Weights of a small encoder-decoder audio transcriber.
Model: 25.7M parameters, encoder arch conformer, encoder norm layernorm, encoder activation gelu_tanh, encoder moe top_k, encoder layers 12, encoder width 256, decoder width 128, decoder norm layernorm, decoder activation gelu_tanh.
Training: adamw at rate 0.0015, 3600 steps, batches of 64.
Rows from block 9 of the audio encoder of a small encoder-decoder audio transcriber, named by matrix and row number. Rows with one number within an expert belong to one neuron, the router's apart. Each number is 500 + 25 x the weight over its row's rms, rounded and kept within 0 to 999. All counts start at 0. Numbers have three digits each.
Before each expert's rows are labels from the 100 clips, of 14976, where the router gives the expert most weight on average: "responds to" is what is common among them. Only what is clearly more common there than usual is listed. The data: babble in 24 made-up languages, each with its own sounds, syllables and stress or tones, from a formant synthesiser. In brackets: how many of the 100, against the usual share in percent.
# router: router (encoder.blocks.9.mlp.router.weight, 8x256), inputs 129-171
# up: expert up (encoder.blocks.9.mlp.up, 8x256x256), inputs 129-171
# down: expert down (encoder.blocks.9.mlp.down, 8x256x256, transposed), outputs 129-171

# expert 4
responds to: reverberation (68 vs 35); /i/ (31 vs 12.4); rumble (30 vs 12.3); /aɪ/ (27 vs 11)
router.4:484479526555476492495477475478509532513504530477509468471475480553458475519500481488486450511513415517517473483509492491476497525
up.0:454519506462475479487527516472495491483511545490487461537555531475499470482522516558496515503463472489479528520511529514506503523
down.0:508516465499488538489530485528483533466452524517428484538495524484497506540508487446510536517557519529486498496469474499474505477
up.1:431528518507503527493435514488486487506523504478514529531475482522504506522480472488476489529542489530480487487496449550426510481
down.1:528483484533467529468478505506491506502528491511509487529476480561523547478506460474493500513489469516497487517499488499518514531
up.2:515526489521467541506476506478491497492497474503460515511505538523502469519487435509510501481472471445522504560511476524500521556
down.2:481515503517513499507449517493554516507465504549492479494527488495481454487528493495471477534495497521491480548556471501490483489
up.3:495474472495532487531526544501566526461471535470506514483518474499487539513516523459480489498498486525508495516511470511479552488
down.3:523507500503478479493511457482513487492467507504437532528503505527481464504526501491465534484510545532480558529455488478482506453
up.4:489506513464515510526524539519514528541539502472495487506517486527472504554497480540452475502480520494473487493475514513497514475
down.4:539505504499520483512458505508486506524480504494509490470513528535488543540498502482482497538553471508491511447538511522514503509
up.5:449507517478500522480522442523439514539495504443537518476501497516502481542469512520479515497511498473492467499493472515514477536
down.5:472495480476459540453521492461512453490536488476500503536530495529510520480513513454456485464502479486525501488543508481504475438
up.6:501536452485497480534486511504516476524478495484491500533502447500535475481465496518515500501462506499519481488460514477472544505
down.6:499503495538492492512493478521496528500526489513511485451511500453438522472498462453486498505501506480494501492491490527517477520
up.7:505460533515545481497508501476548487493489475487536490516523479484479492536423520570507465471493491512509494513485511480437493509
down.7:509493516505500486495500513506550501516497477491519464491520526469461487502482487473543497475524537459530472518507489546519489487
up.8:510466513502482500441537485517526499494494498490504485513509509525532493539489490528476449443477512506504520440502544499508499513
down.8:490438500502480521510490516533494519510504500491548455513471469442486519529473524538521499500504497479500486481531506545521546527
up.9:479499539562515469478498513531475483484513498543489525503529506480534523493517490495469502473463526476551483499501494453495504532
down.9:533496480511507530530481451531484541493513513442474517492513484514454534508511478453544480527542512485449491540442493501488478513
up.10:500490507461436510461455519491496454488536481469511529528515533501490526466503489529493515470502501525532456501444473485482476524
down.10:460540497492481499509478484526497510477474517483527521458493527549484458501456473545478453519516482488488461458499500512510469450
up.11:488455516512518481504489495458478516488515465465485475549459551476510524545496465534446459457500482487540497546502500458447485468
down.11:511544466501484506531540505537519459480557474530513511516525493540468523497528503482512525492455514549481487514499478483493498498
up.12:494507531493476497447522485497512518473532510482537536534529453514526517521504513552501469496475462494508482553464523531493501515
down.12:490537512530482490523564517506499500506497512489495508462514500534489491511510500530493520508462494457540512504500499463524485530
up.13:470444492521491504510456507522506480536474471469517525522490519476479453523509508556523550536489512445473485514467480487443508505
down.13:517500494480517478519524496538502519467520502525511503484489514504497483528504478523516536496491470483509482469567482508529547517
up.14:503479505547473480510485481541499501526492469485500496505487508477492498524499500500495513495508485448512490463520514492492520544
down.14:514491491456501490531489460500507564484515517467497495472525509529434496490498486426510495503490543455508494499507502505460516513

# expert 3
responds to: /a/ (36 vs 11.8); /s/ (30 vs 11.1)
router.3:461528542481457507513471515541504522500538485453563479493481527512495480483485492510488476508516446540497484511490502483527478517
up.0:486509510464501499488478466488456482544543510484530504499469496524477538503506469548445482515501503435497527497478538519499470504
down.0:508534493523498540505528490488477502477520467487463486513471463512532477503485495494491526463487488508463472501461533530529488535
up.1:523456523497443475504536525517451491519531512500506484498544497527488482507523488537509511505564505487488513486516543492519504480
down.1:490468503511546522487561496484543499476510495494479519530520505547517486524468507511449513473463468548482496455513534510510475442
up.2:542494504489506479504511484501509508492525498487499488518491523505507501520521485477491504495490476518495459517493475523500469484
down.2:522477489520497508503507509465498472545564467515454507510480492478505508491510518493493515481502529484498503481502495507520448509
up.3:443524509495507490515476515479541515519539455491539517524517487513489515480513477569497493523529485491485458480528513507471472490
down.3:466478487543498583529532526496439483510513478473468493514498462463481501509500534496496503469511511479474498521558516502488516495
up.4:514529489506497513496467514481508493494501532529523497491535526480481496482495476512497524534520520517477476520486429492494484503
down.4:484494485533513501519471491498477513468508513512522498545492512469497540511514531498486448501501517519489524516449508466548498479
up.5:500520485517486522500491476513480482521532445468518455530524488536508489548540494538478568521486525516486445546479504522528529535
down.5:497509509523506478505517536500507565502519475495502563512521498492547490496504539517478517508497540474490542512500525511522492491
up.6:478528539485489485483502465517518465492563508503480496555500537546507511517501502500499490487441474485504501453475459553515485502
down.6:517526511545527479482584479508505484487518504473482503498489479564510528514469503494480548506497520508478473470457504497464490506
up.7:537466482531503501522490488509535504530518518493482528498510491509477501484494483489520519467491479474460498459544526490489516543
down.7:514495517484507537478507473490569464483545493509513506489490497518525494511492488498485487470473486492532501464437532542498509504
up.8:448495502513476515513492516476488482464503493462522537539483536510499500473475503538497457500503517473501490507533511488454493483
down.8:463532517485459462453497522432510520509507449500532486480481482474522488476509461502461467486453476517483468525529543494526440471
up.9:516505448445554540497511496471522479499516513509448506522484464480506483507493508520476488489498527533528496509472507481501511503
down.9:475531526529516493550452504518512501511480548551483478506500458491535514486500490451525467459506465480557515508546537511510507488
up.10:477505511545473517514494509567456454510495473482480431509496531489455459482526491525525519489476488496497528480512507461467511477
down.10:475481507510501483493544490499532499497476483467493500474508503493464472528492515481515479509486510548461470468494576497496471490
up.11:523534532482465487461473491530437491514565448494485474521491505511483529519551458551490515507476514480503491494523537507509523484
down.11:523521502507533510503507541514504485468541492512447534519502468510569532504498520547492494515529529524472496484475497496502469507
up.12:535487499490530530509495517488517483503531464505480497542509532531489513486537461487511536485469467447481459516508476520516509503
down.12:516461494532456499531500461512495538481474471478543547466507543517514526498490507499502535478489503541481489511485511496524506451
up.13:459516528460481469500491495479486464479515511509511518498490521508512488523497486525526490506463503502498485510475526509497512490
down.13:499520537474471539515503528488477480455531466494483515463505480514507517515473532464468440528459520512468475528490477493521463512
up.14:522492501465463516509503500558514501494471511550485520507516481502504479511532489531451494495489520486505490530497524505547473496
down.14:487485492529482503532520471493491519490506483464521502547458464440500498527517524537505497484510516492502494471483491535494475506

# expert 2
responds to: reverberation (73 vs 35); prosody: stress on last syllables (52 vs 20.6); /ɔ̃/ (45 vs 22.5); /i/ (33 vs 12.4)
router.2:488468528527501517469488490523521549518515519484505472515512524497491515476525499526528527501526475538496551508443493469496484548
up.0:455495496494511494471511500507493509511529497495483522507491546474477512492520499506481506493501480446531471467506511476495486499
down.0:481487502522505456513512498487504490515483524490507473465419533509477473451562473514462472509476539467512492496539499518510495475
up.1:438508497454547531483499499488505499498479475507533513558447516487487479542513520528503516491464503522533475466479498484504502487
down.1:522515519503481501494446523487470471508517518471510489484460518504486462503501524518459461544517500494472495505486498456518466521
up.2:503506559487497506483495483472547462551511508468461524486535527525546503488493518499468425471517459488486457513509495504501523459
down.2:523468476510491476493527515441525489471504500476535515531520501479468533525485534494530499494504460525500506506474467498486499523
up.3:504502479521491537470462515514524427541496526501500538491529473511501538488522488537549509491489493512490510499483507500487479493
down.3:531488507511536539499509468487461521469528460503502447534469469529512505473457535465512490495508457524477537497507508515492516446
up.4:466498504535489494493479475498515503572457487486467520506502506464468479488505547507506557491479512477524496497458486486503466525
down.4:484529499543496519535491495476501519481505505507470543459497493486503495500515515521564489462516500472493543481509485506523475491
up.5:465513498480453526496503489492532446522465530434534514514517493551473479499503488514531503472481537556495524502481500458479463526
down.5:505479503561519541517563492509508512476496493465480501508518487525490527527473508472534492466487512503513531504491529452543470464
up.6:539530509498509424488496502498481461539493493451505539493510505531557485532492476538512483505482476490500489483490479516469450484
down.6:493527452488491500526509508489501499490509491497492484573496492529507503468475484485502459544546493484513451529531480493539537484
up.7:494473488510496475494478436523477487470530473526513505495494496529470499483465502514487483510542522508490475456515515536515532518
down.7:487551516507464468499517541534474504486514509526546475541491522517499507446482506552457517519507497459472498524497505513499530529
up.8:491525480474506493475528501509534436504524502478537499493473500498472503478508457499518537499473556513514502508504469475486495536
down.8:536476475514466490494539515506502522463478514478472480512505482499520496545473494469501475509503472501495543469494535458488501506
up.9:501504518500504528499502481485526493518546483487506502494517518534476447507536508514474491510468500509477495516510495470510488501
down.9:487510503476502485522501505500520493528454514507519512496547436421523490476499532502458515563511511492439491512473501463494501508
up.10:507487481497492500494502460461447504465526490488515507480463502483485529479501510537449497507495494515508527484531466514508524514
down.10:489520519458515493480481481475484499503517470497506534451439522479467482430540469502478488512501527429472447501463511468483522527
up.11:526522486446539461529501490472491467530521466494564494532523540490457512501570481518494468523475479484468478460503487479502472518
down.11:514537482486510516480500523525510502513506524485516481512513518482478459525534488496518479532524510479476535536513515458506485519
up.12:483439500486496488493481480533493540484529502488492538528491480517465509498469486509481489498530463509510521462501507501478500500
down.12:487519523485470499500499461471487525456519519509479489449470530470457495466516490495481516496502535497551463463478544493496480540
up.13:501469494534486496481505499513499436545497490462485504479493504508471483486472515532518479519477497507485484486480475494471510492
down.13:488480482504502487515500518489469490510499484486482458526469497495534506534462547465564488491483459519496539470489540506531462488
up.14:483489527481500494487477439460502466508528506479544497510510496524443492537534482576459493535472494523513495478481484523504494519
down.14:517505498466521461494487487504511492539520482487532461536472496464498519458572511530488505542507556523466465514496484520515493548

# expert 5
responds to: reverberation (83 vs 35); /ɔɪ/ (41 vs 13); /ʌ/ (38 vs 16.3); /ʎ/ (34 vs 13.7)
router.5:515503520504534472465523505455511500483460512550533529502488503468551499492501541512496472511478496461525514514492461497519511466
up.0:490513545528509484474533528487483492505507515482493505509508507501469491507500467520463476517468509482472460533525519472502490557
down.0:473509501518485508524522526437526520505435513491489501484507474535543525543492526543474464480544484456471551521449547468509504554
up.1:530486475534498456490494502521483471520540506459498489525508541538527498502529478482524523479485510536491506483526502510478495522
down.1:461537555500517459510463536540533498490537493516493502469513515515449507492533489524530493496506461520463512520486508483496464462
up.2:477458503506554457526523520546539479504499483524570493537489493451468526469489528543476529502478520504485481491474493510481456499
down.2:500498499487496483552500504497497517510499536485541528483476525474487515560503505559501523515511499514517528539497463463464501506
up.3:520527479518544477488534487494498442490545512504485488537475513549494501505519487517475481502462483504481451482483452492500480500
down.3:537456521429546495520506459494501525485479538524506509474480519504478489477559490503517455461536496523485525494477508483509496488
up.4:527538514491466491524488464523504494516490456509548516527531494499513500496541505495547509500484541536525512506533506488485497485
down.4:477499508506483498465531526541477535514503492469483507510455518491508491495484528481456504495499503520552488491511493486536516486
up.5:489501526539506480454519491503530492547558538453550472561509497552525489485507452547476503515533497493472492477539494498520486528
down.5:513490505507490482515479478498470489483476467484510464485501486506507482519475504557516523495486491476525534480504496472480472559
up.6:499490478465519473508454498499494455509476519471518504515485526508465490550525501485467487502515501484525451524483516530469502555
down.6:480529492496521480481478515534524461478503487522481496521471550474495429517496478495464555497502455501525483521462505496483522492
up.7:513477490506496421525531450482508497539505491503490513499496510473498501487486494498499518492485508525462463517470505444513483498
down.7:459482505508532544455452526515526502500451484539554502510474519532484524483502472504477496496497445455510501543478486517518457492
up.8:547535477501503519513509499507482505500555527528522485532489534497505523511474495532462478498489489516506482460484466504463515521
down.8:497498534458538506473522515534536546544460513522530481446526498444503500525534522462506515502513498471501529524528462519495520466
up.9:460476496518515465529497461481476461488523487493516542515492487488510458523495517480502503539518471495503492465463490496478470526
down.9:501491479520514470505519547529515532513467544504521502474477476498453513505482531509528504506508485464518485490491514462485515443
up.10:484459579514494532486479509498504512491513499524482502550512541526487518461473478542462462489479510510518509447516502493499485474
down.10:525521490527452510520504530534487512468478484510514490470490487473475504537502481541533480507494460491507519504476498517480488438
up.11:460509471505495467572531498472505465533493522515533513561516531512507490485511509504503495494505491493503473525471465539502522505
down.11:531507498460478468501531533471522495543509485504486529478526465470492467523539519515533534494546519508526496510515507529509501507
up.12:510535498467533461460511490514476501521524488493494498511503531558495488502481466555444505500475487513484475470498489484447518524
down.12:478508547492490490499493532503476527497469513550557461539493526487497503548547504521540495504481473501490538480492477510491519535
up.13:498477498450526516511492497554494459568493483481492471571507539517543491480501513527487487488512513486504450500485497523508466472
down.13:532550488493541502491544495465506489513493505515501520482480511498483478560525474546463515475489473470482510461507459486463470476
up.14:448530543486522499477562573472495496486539494477511547515533468509503471473477525484506536498501515488521442477448489517509516481
down.14:534500523545486484502526526496485492495443495486479499473473514524505495520498491499477501528512484472502495508503466467498494530